From a checkpoint of a small sound classifier: held-out accuracy 98%.
Rows from block 2 of a small sound classifier, named by matrix and row number. Each number is 500 + 40 x the weight over its row's rms, rounded and kept within 0 to 999. All counts start at 0. Numbers have three digits each. After the name is the row's rms in percent of the matrix's.
Before each channel's rows are labels from the 100 clips, of 14976, where the channel reaches its highest value: "strongest on" is what is common among them. Only what is clearly more common there than usual is listed. The data: struck, bounced, scraped and rolled objects made by modal synthesis. In brackets: how many of the 100.
# conv: width-3 conv, stride 2 (model.blocks.2.conv.weight, 288x240x3, each kernel summed), inputs 120-239

strongest on: repeated hits (46); rubber-like damping (36)
conv.184 097:536673413457470530519504575489503545516443531462486465599519549529473505539538524615504504491463539493497543519479540474550498478533529468484419515482444489499581527534482493507463496504495541482468456472480541528503459555526563484478507532538504503533532482406552487530506530544568474510431484530590468440553420459617549522471500497502577504551459565502509514

strongest on: repeated hits (51)
conv.274 095:496497523422574449469517525509449492483474490569483439533522457454480439485472467512452455473471622489438504511436478496483529457485443510514556538449490481478522510452512498518448454454444520492558579476498476414511466453465452510533456445530466496417548464497523513519538467440517524471525500439547482483442516396427429493522502433490426526519521523503442453

strongest on: repeated hits (57); rubber-like damping (46)
conv.51 102:529506467388375453492510479473512505538534599483508454538500436532530557555496531486444455534486472535524451530509476580500509542491480552519531459521475453525447514461464494487492515508520533464519494446519511526511435500511447548491423497499503597527390593479530480536471541522428507504517513432471445473523516472485518497424511428469514510495521509438486487

strongest on: rubber-like damping (40); clipping (36); text has "clipped" (36)
conv.93 093:504543491500501465513439454520520507465545482498514476521518489556539468431492568588509513570515509467512522498467552543546449562444538436515495484554482605486451558506533414500597491507546606507457495518531606537498477547453424506494537465460476592494526534541522448493475424555556519495498485458513438496498503512493442523495467522524509542555507493465472480

strongest on: repeated hits (60); rubber-like damping (57)
conv.165 098:511512486483469537523461470511454502430467541447514446486484498506480524439501429484519489510524482404505446533501490510491548477494496440528419484465529486458454516482553501518497522490517514494503409482493484501505497526517460570403568511490470463501522469476494498444376528538479516436564483496417537434500516509492494473487481514526541451521472482472554451

strongest on: repeated hits (55); rubber-like damping (53)
conv.141 092:486445536529499458449449483500533473483475538460474470475439482512534447459498544515510602476475467548478509509491465464527480491506483574483542472463541528452444553442454537450466466533544478497465506566497434469497504537482502547481537527456545476486520481405448493435533522553462452456529469557464578535471428478508515470505436485472482509507473525435457453

strongest on: repeated hits (47); rubber-like damping (45)
conv.278 087:513510471531433521524519517475436506581486520515482512458493509451540476425485521532524454530513561496511518456427469400474488514464526498431520515548506413561458504523531559498532484470467503511514499524542504469461511499543540545522411519495520560504507483521482517514546530555520535527588523500582444517486551556505443519523567519450511492449496356551503510

strongest on: clipping (63); text has "clipped" (63); text has "noise" (53); steel-like damping (46)
conv.20 108:487444545539589426506482521488523518522492518493600545484487505492492581475476500497451442532511503503562611472542531475467452485539418466524501516510458566488545473400440539536512545490500500559443446481539542495509428494463483506562530537502505520544512520495478513468502427478491462423535491526488492555502473432501490478529552525461411551474473554519548498

strongest on: repeated hits (50); rubber-like damping (49)
conv.199 097:462472495500486590489474420509533425446423501480510554502519437524490488528471498456491453465526499517548564503509525487573523520583502565456459477472533487523463502547552489507518513533428531516387490507518509506445435514493502511463477555571442503551530501494493497557523408523485490527501544544503546477436445417462550474565543543503540539520433462411516550

strongest on: clipping (64); steel-like damping (64); text has "clipped" (64); text has "noise" (40)
conv.277 105:461447495455540447488495420494467445532535484536436529476513459477556514478494441548483449513510611478573479471482533535530480469530558392463493488526493505491521532493500484541539508445467473466474510440507542533499494497471482474574461506573496570515539423556495500501503503497514484528459448493477501511510464496473457489475482499518555459511451528429485541

strongest on: rubber-like damping (54); repeated hits (54)
conv.230 098:437479554457515493509553528425427422567492454471522492447517575444427465514503513557529526477509509465443512499564488548550537428496454441425437493500555503534468536482523506485510516465497524454529565491476478533520512528506576514449473474423490470446486499488547485482441476480504527501490509495519478481426518460462498527522518558508493496619524458513439524

strongest on: rolling (56); rubber-like damping (36); clipping (29); text has "clipped" (29)
conv.112 097:527478511507518491498433503481522498524535550485426469484476549498547475484455475408454596453455508570447469484465460508470519490482550535536538525477455494500410424422553525387473438582486467565442515493492504429467482486432458551513438494470530490532533473423547494508473481544493398438499492503522521466497448418458468572507495558538440480474466538502458510

strongest on: rolling (66)
conv.52 103:456435501445426496489453522495546468495487451457456452512566502536540467568538460501503517490445526509488488529541503547508496568423450486524469542519480462497539504425421448478522503524496421397519491473533399535526478503525527499454543522462489476520527495441469507447548490508527574535479501446454512492463427450484439440419518510474477494503538542538437516

strongest on: rolling (48); clipping (43); text has "clipped" (43)
conv.284 098:529483484462426493398455478522520471497440443517495461458512503476475494426512580488498546499493535473493456430460474500373559457434532478483408482520478491458481439455490502478545472432541413522473445492470513559495476492464498553501502421514495544544472494466499476442516523503480438484473495491466406443572447511536488491480517436495531461555473411407530494

strongest on: rubber-like damping (70); action: bouncing (48); clipping (43); text has "clipped" (43)
conv.227 113:492554466573506469481495402539477552523463418524585496540511500437520582547505433537502521575509561460526514484488467492460461431491456498477491525520537486503561496544530529491521514481534470495440532499477529520464476479515509530479467519452543529466499469523465471513457518518459527484588507528493486553489544502447554530566454554564469499463552507496554521

strongest on: clipping (65); text has "clipped" (65)
conv.29 105:484573541582509531456552532435539520424477458549436467491458471528473438539411443482494593517504525527532425494549499542502439498516533482474473526474525453477488503482517543445444469522502536509459519578415511566497494550532513435546550482471514572440508489515475577459497437499470467480441488523484481485567538589447501449479441498435431511534563558484538521

strongest on: clipping (48); text has "clipped" (48); repeated hits (43)
conv.202 105:484448488493506483453511448559463517466463540441468473494494464451541499489549454467565484401448564488521538434473490457525507521455426523528427523515529475430570444449488459503459480430565550486480468471437492526518606431447524517487495499474558504449467545470573480489482511477506499467448468430508455494468466467451510536502562397611518500535522547506420501

strongest on: clipping (27); text has "clipped" (27)
conv.148 105:480474448504524491505502468459537455466455456433561491589474529476485500523458570538506442489414516461453522550485489465537455491481560466511495565510545453494523529611543492454512477484512484473525594485495539515564552450474554459520513538521605491506469501522453484464528409596490529511460529477501461432481423554543431454549517540468454533503476458498525537

strongest on: rubber-like damping (56); action: repeated hits (47); clipping (38); text has "clipped" (38)
conv.212 098:564515462533555480459550475483461511522455553464563488581449515419560499529457523538496513450514519506435491515534465530494507451471500470441380470512475464428470509414502503530468545508464507504551526545500507543484358484537488469524495461456519529436465458515537509519437523483443522424545524571571477474504462493504504483456496473513564449487547429509511479

strongest on: repeated hits (60); rubber-like damping (50)
conv.63 108:469496445479498462477414432522500470533493453400440540475470511488454456506482601510464549444457466482496529533469547476537491497563469565521476498510471433552459522571474546551484536484529507565536452606460496517473500465510455491461514539540532482488509504576480451514535522423446468471471506476491510511510505514455509419532432542506429534493448428478551608

strongest on: rubber-like damping (58); repeated hits (54)
conv.181 097:510500513435452442514466559483530516475577497469412492467450509529405461459546459525506455472521458514498443563439487500519508384459482543504413454551557491546527544580467548491564476482529490522483548479443528447504500458571518474499487516537539566506474519468505522519547536478466519517583513484518460555569464599512501559498537451401480425480553572477450505

strongest on: repeated hits (43)
conv.248 100:488482563500430492523492494507399462514548478493473483468497471446479485447555492557497456492475557435520506466424487460503524500476473492499485501456470553547414499523494464468508475452496420506538546453373454524499452445521502481525502515560451531433433541467435543383506491508471461490473511547415505519499478523409502454498533508510459411534536541512501482

strongest on: repeated hits (51)
conv.285 096:520516521616464490513543463570553470523491530407537468540492440527471551567513445490580510465502475473521532547500464534523532549462508513497505474433541464569528523534456452480479485438524476504526537486529575449516418577428530519512487516489514437464536535464532540551456488476519547559509519472471499466493563500542555483408411508514575551495477482505448480

strongest on: repeated hits (54); rubber-like damping (50)
conv.225 109:498533555482505480473515531459500510479521520529497480541491447557491547437553535476525493536489524512528533542546459514537577555487464508533541558520496414462522578480420547465561532445498537518499530422532457524497585527524503505415488507487610492558527510513524514511434476512556501512459518535429485528530455503545474489451523498553515459522452483548470471

strongest on: clipping (61); text has "clipped" (61); steel-like damping (35)
conv.120 102:513473542513535500487468428494485455460554508478525517513530486508496534484541533578485521451518599456475567432479476494527490485508491411495492559480495424445516631503481494517550524547535478478489507415588523549473456503571482560496559513466513530516426477516548510576515501459489517470518542503489488518471488502510523496513560421470430482521511502481515498

strongest on: repeated hits (56)
conv.147 115:526534487522491472570467536474529480457513528417502558494439399449489534537449459515498458463472462556552442474424490497537518516516495499538524503488513446542485506467563483486427482507549474520514460525438564526456490481472518475476443494489515512453487498560452557513517482491431483456528513529525522530492474443518460471399482466505434522567475519472454564

strongest on: repeated hits (57); rubber-like damping (49)
conv.8 100:521506513505484586504512568471518600564459575453471556475502587518576514483547493549509487486452512525554470499546502492514523470487515478499478508571492490537490568491489461508524461505500443457501404537541469504494526458534533498487460515496496511492498600529448521510496490486504511449485522501511499517546497487514494541486469499439463495518498466460440519

strongest on: repeated hits (41)
conv.94 098:490502525472405504591433467556579569480513530507484489496489541504512491548482508525567507575524456485491517584516519439514537545486443469438469518497512433460510535441516440492492507399540516502596493488406466585540512467426466469491463478520484487523486532527420486479521518509445442495527450507537542468542522496454422483470490527428461547465431434428543558

strongest on: repeated hits (43); clipping (30); text has "clipped" (30)
conv.34 103:526454496430563502474527510456440527499441478531482476490424491470481492470485587475513510398439548569471502547498448557502437499389465538525492468556465479540544437511488465465495485538476506512532538506561516505503443525488528440455423456494440511525499498510491472523496513542516530523523436550476487468491477509481461490522471477539518424470498496508456622

strongest on: clipping (52); text has "clipped" (52); plastic-like damping (41)
conv.106 100:365540538470598486510502466553518469427445482462524444441540500462531454529526511518447471545476539527483495498486566490464516483470508504502534567552500457516534548452424485497478434436496490522538484483509493529573518447424505522479505489460513508511508533501523415517497477470474513467502451482524510459501425504523489496471523478452460533569607456523455473

strongest on: repeated hits (51); plastic-like damping (40)
conv.245 100:461465453473543439459493495516503534512514545604534460446527487492427471516420485501502525534530525503453495498554522476457466535487577553468445523454490527539506489461489444476492475509560524415540488473448455447508479506465412501553501422469490526514503439463540480480456505472436557532507559489536438482515446506548513519503443466441518452512456525432552412

strongest on: rubber-like damping (60); repeated hits (52)
conv.101 095:502507465489515443410436556521444449510442578487543521487519424538526539504428431508478507493465563490434497417474419496450584505467503545483468457484484429522455474483493526473491491497487514424534550499473524474520502556510495559482518554485509512489517459492489472514495478425564485595464482502514444489498501513563496490460438444494481519499468544524513509

strongest on: rubber-like damping (54); repeated hits (50)
conv.103 094:478482531495466516559512482471450474464508483487526450544486424504479455461492498477531522492483573449537508497439494443474496477509519574431508515585542500506505485514471497485543503475534535413406493491546501565531532548475560507350504540492466496538405443529558478473448490500539577507515503503568426487500525541481498547464537541461472510498492503432563493

strongest on: clipping (42); text has "clipped" (42); rubber-like damping (41)
conv.53 097:491511512419540478505558518498431511446475479502528474488509503499479499447493520592538495507503443557456537474554458543487551448433536480478464467460448502527465536483447496483484462483456423460462484456458483514482514522554546491445476537450523524537522525474531467454451502577522457556489501500492508483489471517472459513451459463489508454565547500495491480

strongest on: clipping (48); text has "clipped" (48); action: scraping (44); rubber-like damping (43)
conv.231 101:437443475478514540440470468463558524443487525461561480468524469531445478512540446513529572388465474394462537466519518545457540537502471467506473440497425486437500502499487544472512475468496521447458457521477576481529465491558501497546496493456462503514503466441481460478505511460502482464456508475513458511459434498492535426498394439468449466479538461484526502

strongest on: clipping (79); text has "clipped" (79); steel-like damping (55); text has "noise" (50)
conv.253 103:553478493442487569531521528533466454487458517513438536520511473456572455519550488448498422483531545490492450470453505480500478522470495499461595400496419433484483475474512522519502453502488563543487513434522489559437518490462448485502553536513565495502428517472435447540527452542489510471541479476455497500515541533455546540432467518553493500525418425519526502

strongest on: repeated hits (44); rubber-like damping (42)
conv.220 097:543555507548568533484465532476508487511453494474541463521548466496481540482484535493495551499547557592507465516423508547509535594501540458474590475538513497466561543509521508491551515493447476535528462488427489486512452578523543506470439585499481477586486494478501530522486479490565483512454478495552518532532581511510514505556440464547463477434487514481558478

strongest on: hard striker (86); rubber-like damping (47)
conv.107 100:534460462459526484458494543477460444525467469491449476505537546486459498451423492497530540534533471511556458449424509541514541530502447485500435437526461462438490508482520500482523545520577538427585500522488468523532486545532554486535401501526512547404379487508488479497513482601483499531565493506493486518538533432452445477436425450517546534502584552568527492

strongest on: repeated hits (44)
conv.121 094:529499521425495517454522500453522497442486544517442453420400475459542507506473527429548487531422531436476471565561497505513451471513470480508517489498474428493482503518530511462441499519422541518431495445499456490472468509481457480470487446496543518489517534419525440537489503514481538524419540507482450486532512547562451517490540451543495457522513470586507529

strongest on: repeated hits (59); plastic-like damping (53)
conv.74 098:524434502436544490525494539475515462488486553507483518444456517447459492529484516557542507504475464454480507539500467487520472455524480576497498467571434508478493545480470444452531514487457525481430494518483434466458487520497404532458442461476494509532519465420472549460496483564492523468371435458588509462422505518498492509406504439524535443544500507494458428

strongest on: clipping (44); text has "clipped" (44); pink noise (39); material: rubber (38)
conv.4 101:455567480444383437475523454568519545518520463497505454552577487509540493477596477475499448485520551498449433447555487530512479482529504498553475463520486489517541573497493572510538463491452536484476500442507455459474482446521537434530419453447508490520459503492533497494442541577515456504505517420485494520499545539465515508500525528539425553506592551547539455

strongest on: clipping (47); plastic-like damping (47); text has "clipped" (47)
conv.155 102:554518508445510530459489539498440570493528585457510420563491416464535429508441512448555487497541523417468560467492475458478542553512441539510473447473553531507474455495473508477497485491472489471493476566457531509476487492522505548529528518453498468452489535427515497560595465514436426424466449478530490450439508521483497504491454557529493511517546501399535491

strongest on: hard striker (78); repeated hits (47)
conv.172 098:488426491466510468544487508467443488479515579479500412519473460456525549486425479489480538485453442564454547507507530535490554566565483475510510494446513500481487544418504500499496481460468511534510517535446523560544548511459452499506485524551517513499466480464450494614540533463474488415455544440590539481534502552477463448496453462585483408513470456537499520

strongest on: repeated hits (46)
conv.91 108:517562545445408471521468482437492485518540553547544476482518501466417559444530485455515440497455467509497484513480417546465499504481426479510567484575433415528508552501540480481522475499465513541522531446533516457482539438515421489511476470508516467520478445492490514509481464456599468444483516472499416448467505436519483570476456421528516438486484462520477408

strongest on: pink noise (51); white noise (31); clipping (30); text has "clipped" (30)
conv.177 103:443466572531511494507532512467523476539580476467527468526473540548449523375445505474465507519496514478472440457556544516511491489506521545464405510492486566526524448475549594503501530560485470457463517511484508546431479507457432452488551502507468458506508536548460516419540511514454458486539510533555522443509478498493523498486535493416439531472538452561496552

strongest on: repeated hits (43)
conv.142 101:487574459515486516507517435498457509539494489464504523474510503506418550408464539525429516612496475622565443477602498481514505524489480505526521543536467457506511501538508521525470480557485517519436516460466468460481493562574529487480543452536563553482524441451497535501509441514602527550411502515524468486504526551484529475508488563535519540493460541518466519

strongest on: clipping (30); text has "clipped" (30)
conv.45 099:454497547458458458460493510467556445518437597530496453496502521505566406453431444524484496488460545452495415511510514457478468572511510451511414381486429501545420464539537498473518461469493466523489497451515431450512444506487494473458557516416431514557477443496471446449534472464508480496488526485492518502501491473542462524482499455504508471491515485490494445

strongest on: repeated hits (54); rubber-like damping (39)
conv.179 088:504500583528560477611475545502469432422542538435566471522538567564513595472458522451463598519473493432538536539499510477464443514473466448467449558503520507511532482494583523530567511456481525512527490477481480527510549574509496581489514417477582524478522398499519563512449510540370470491493465472419484517511481562503549424470553568500475503505450548485485491

strongest on: repeated hits (49); rubber-like damping (43)
conv.37 094:469465498500437415521542477524478514530439488533482496473446458504511541511546507449531492530503413496476441494588520444515505479446582548475521532483556494458501459458453506433441497452589499491459477475510516497469456497492450506563537460436440482505410446501526483517437461493560521464481561482513516523505501526447510593484532538520445517508493469503523535

strongest on: rubber-like damping (53); repeated hits (50)
conv.70 094:530423485543438533462471512527443487438470520523488499479510455482538503476502518431455517458467523497457497492464467493492495523406517469440567445538501484513468489473468486467542483518520454545538462388500503520497471428504552465467524539475447452489567527495543529467475483478515474479535492431521491533409501385451497496539480446480474465494493434479405512

strongest on: repeated hits (48); rubber-like damping (45)
conv.118 089:463454497439498538449467457533516478536508589440473490494626503529503455469513473519520496547474512530454477498527430487459492435515504519493459505496514449506535509497495529466482477511503404560534412484548488572552431469493501522485498508426558533516429502570541501518481454465503491492497424533518480519523459464509527397488527471496493508556535524530502480

strongest on: clipping (75); text has "clipped" (75); rubber-like damping (47)
conv.69 090:520478470554420529485506472463581543514532523522530490512498470440542476455422480550491474482480456404484531497515461497437487429495508475455518509461500539537524470504585441450472506605473434494524460477529487452503431465503488532478481471444458457484568439577500461467462438522507559454540518517476561525551492437557525541505467480498488542513503569519440492

strongest on: rubber-like damping (65); clipping (46); text has "clipped" (46)
conv.195 103:428511520426535455539555549444455504507506554466491435461437487482484553514455501468530526426487445568488404502513457549486498476473482482492472503464527548430493510538464494509534464486454505489489438494524524480492470517595492491541382548516488546467498442438482458438459476488556471528457547489491442499482530537476479580527450449551558483491477511463499500

strongest on: pink noise (36)
conv.82 098:499484505493541516613522492524497555522425462516603496530539505472478505441489544421500489484496518487510444564476454432437482483419470462462507531550477439481467475472497509472513532426481413500475436416493493512444432466519513366468504464509450468493511541462507451516494484551515467520509402475407474513503478466517527493457471453454494483535493436473438526

strongest on: clipping (29); text has "clipped" (29)
conv.160 101:498481510513479480530507576477524524497506456486557511507517491455434568403497430499454551454493429518531526440411568482490513549519445477455477482471506464517494445453458479476524505461538528513451472491447484516492437466442485526480500516618462510421490493495460532530477504485518428457519523508498473448460469537440473495470509511435432500496498456508512583